A small image classifier, trained from scratch: 24-pixel images.
Rows from block 5 of a small image classifier, named by matrix and row number. Rows with one number belong to one channel. Each number is 500 + 40 x the weight over its row's rms, rounded and kept within 0 to 999. All counts start at 0. Numbers have three digits each. After the name is the row's rms in percent of the matrix's.
After each channel's rows are labels from the 100 images, of 14848, where the channel reaches its highest value: "responds to" is what is common among them. Only what is clearly more common there than usual is listed. The data: fractals drawn by 1,000 iterated function systems, in grey.
# convs0: first 3x3 conv (model.blocks.5.convs.0.weight, 128x128x3x3, each kernel summed), inputs 0-127
# convs1: second 3x3 conv (model.blocks.5.convs.1.weight, 128x128x3x3, transposed, each kernel summed), outputs 0-127

convs0.101 108:559534477467541512466482479489486507528528483441574452508564459499549407426537455554504539500535502448437586576570480433485481512489494427557462476464441533463498466496482500550499519573473463527476564505449503507433566484507524503447472551509511502514416534484478495434483471501477491484493470525608502460465474483497593535459524475493453519525474492503529399477527464531512524492474
convs1.101 095:520503473528491469413475539527416476475576487452521450490568498467461506473487524510473555571444508478510598501477519508542463452525484498510551447544494516475471487507536492545399556542505501495480489431430483472473524496491475484528563434514472509524585489419438477479428523479540423446472591571587486487475452458508469480512469555574513532483456453504511524481495501508535506499511
responds to: four maps

convs0.73 105:515463470466471499470511445473549450546516475508473475479559520474554582512415459566555482479492448474489525537468532570595450531473451536432532452422455458508494493486493511471435468391552512498491533460469523425505470447554457481482550460482472476457496496540443509405551576551456515486475507455512530484510487497546456443479505487501463478532534486457483509511549431485534437526500
convs1.73 087:479453468454423540436496465529431461437504494457582438500541549454551497473528554441486498491504479440497580506614548518525432537448533508476475517464516452466517494499507486501454514504510552511519500532550503500508505497509500461592514475431515488463473533457485448439543524527413549479492503501566385563471466534505451507505527484507466533517465497577449445452514486476471477489555
responds to: dense

convs0.47 094:540517418494483525436527457457494468530439498509490573502498497488521456495481476537500491532475440492422526448524467484491510452459532470504492453433529509523476482578493539555387518572457477520509540451469471505432499512467464465513484534491525483478448431538472503486559451427492531496406492469456489499436571530554434520541433528489455526540507396470428460497503490502499462577480
convs1.47 086:508478468517504538418536581494536493493543485433527534544555562467455468438478534468470554504443493521513480472506489559521517485449513449555528457480475480488467529469478498483504493489503434555537488506459468448553509550519606493492477456486520522498484548486511489478510499456475410550537578467622506493445578424478449485552497515510539541396491475579545461481444478501523496514460
responds to: five maps

convs0.42 095:505504466533470471494506436428464580517452470475509481496458466522507416473440420464559446521499494500482561484536497474424497552517454472455541502455451500523503555499513443560486475530520539493503521473505503483430517524538484517466553453491446412445487569503458552468564473601491465496502530510511453533470499488495454475516591452469499504525526462526548488498579442446550581463431
convs1.42 090:489530486560446488491534543531497517548496455481581502537489519519555543585520508506517503597563611429468514508486496485520552505387428497500471507493585590556491487542461535549464515570504558486507480525539501517484522540446508507471615475508525489492522433484492531515541460462526490503520537420527503432443518428470495508511555514500498500545492506483536534500495510533556522445481
responds to: five maps

convs0.65 095:474457464479459439488479516510586559433502472455505472467485482480437482519487485468542508462546594476492457581479482440488522520455436490525553524412525430528543475509501416505462482487443533509453464461520532456531519537426516473520485518464478492471488614476430527554464528512461528479531519463548518458501476472541482439484497549486553543456498498577438549513538439448545455494453
convs1.65 088:526462449484425473539560518546474523552510563491496535529474548460550472546530464498585521458538523490515507499513496505490495478465553501557447402438555529537558399547447481501452548509462520426506495496545539474479548481501467520488536497428459484485497479517480564478506526558525470505445441518517500471520415452554500463414431563509502489543577515556511478519470513427530459532456
responds to: five maps

convs0.90 087:519561527499478527487487489419467551507465485517571521484505452621495449500515450523418437514533524484453590447408465465478529515547486469540480508504500491536487467553540431506462471509487476594503551479488529512446475495479539455513491484461459499467537474541534483513441473546482474478436496470487481567526508527454500489517500463533496511424539460499517415512530453448478623576485
convs1.90 106:558538466491463501508466550456476502611483476488546480507511436537537473529431481531518560582509545469528476442466558481467537489543469478466465478503496500541520458481512499506495544515547576568444582465421525468527468532423505481549559481471479522575525488476468456544543494438548545494543498466586568493410493479529469503472494481488486526552516483496523490491515502585574577484521
responds to: five maps

convs0.80 079:511538474463504521505458345533541478516525522473435547521549527528524467538408475475470497545495499396589514439499547478513411513486497477543447536466499502450502537455568497522501480505497542470396526482511475492484548473484504526509417451513483506477472479494457480444558469493419506475484456558481511505489463499533477498428533507493445496530529437480552493510504474498457436588485
convs1.80 084:481527481494426474493486490568496502525498563444513522451446558513495517541511568484451563496601467469490497455541462546537457440511447520518541516445499532419572455457488520524462552495447518489496519481487538516524450430460494530505467564500547566457523488460545553474581450482522520541525500413587500522474473558506512555487405481557498521486546458474536444526481488434531482462497
responds to: dark on light; five maps

convs0.25 114:540481506491526488496507453485470510509490461513509567482513505475559541537461517503484495480542543491521513419524503504476562450520513506457524521462507572483512462534506465517457523538487549551550471503446478554429425526498480414501551473483486436513534527497498505395495489529504535519524538497458434501459533417525377509518462503474376476497535512635447555545446475485511545465525
convs1.25 097:507466534398553499524536471477549532515541493498477527548515507533434501438523478493506550473514400541468514455583516521456488505493477491501501510520475517516492409483455477501543529393504540515524534570455461475476507492550560472539543481611542494576483479519538509484536485484514514517534560491483481565443562376520476556441454504475472454457483493542428537507499529515506483526445
responds to: dense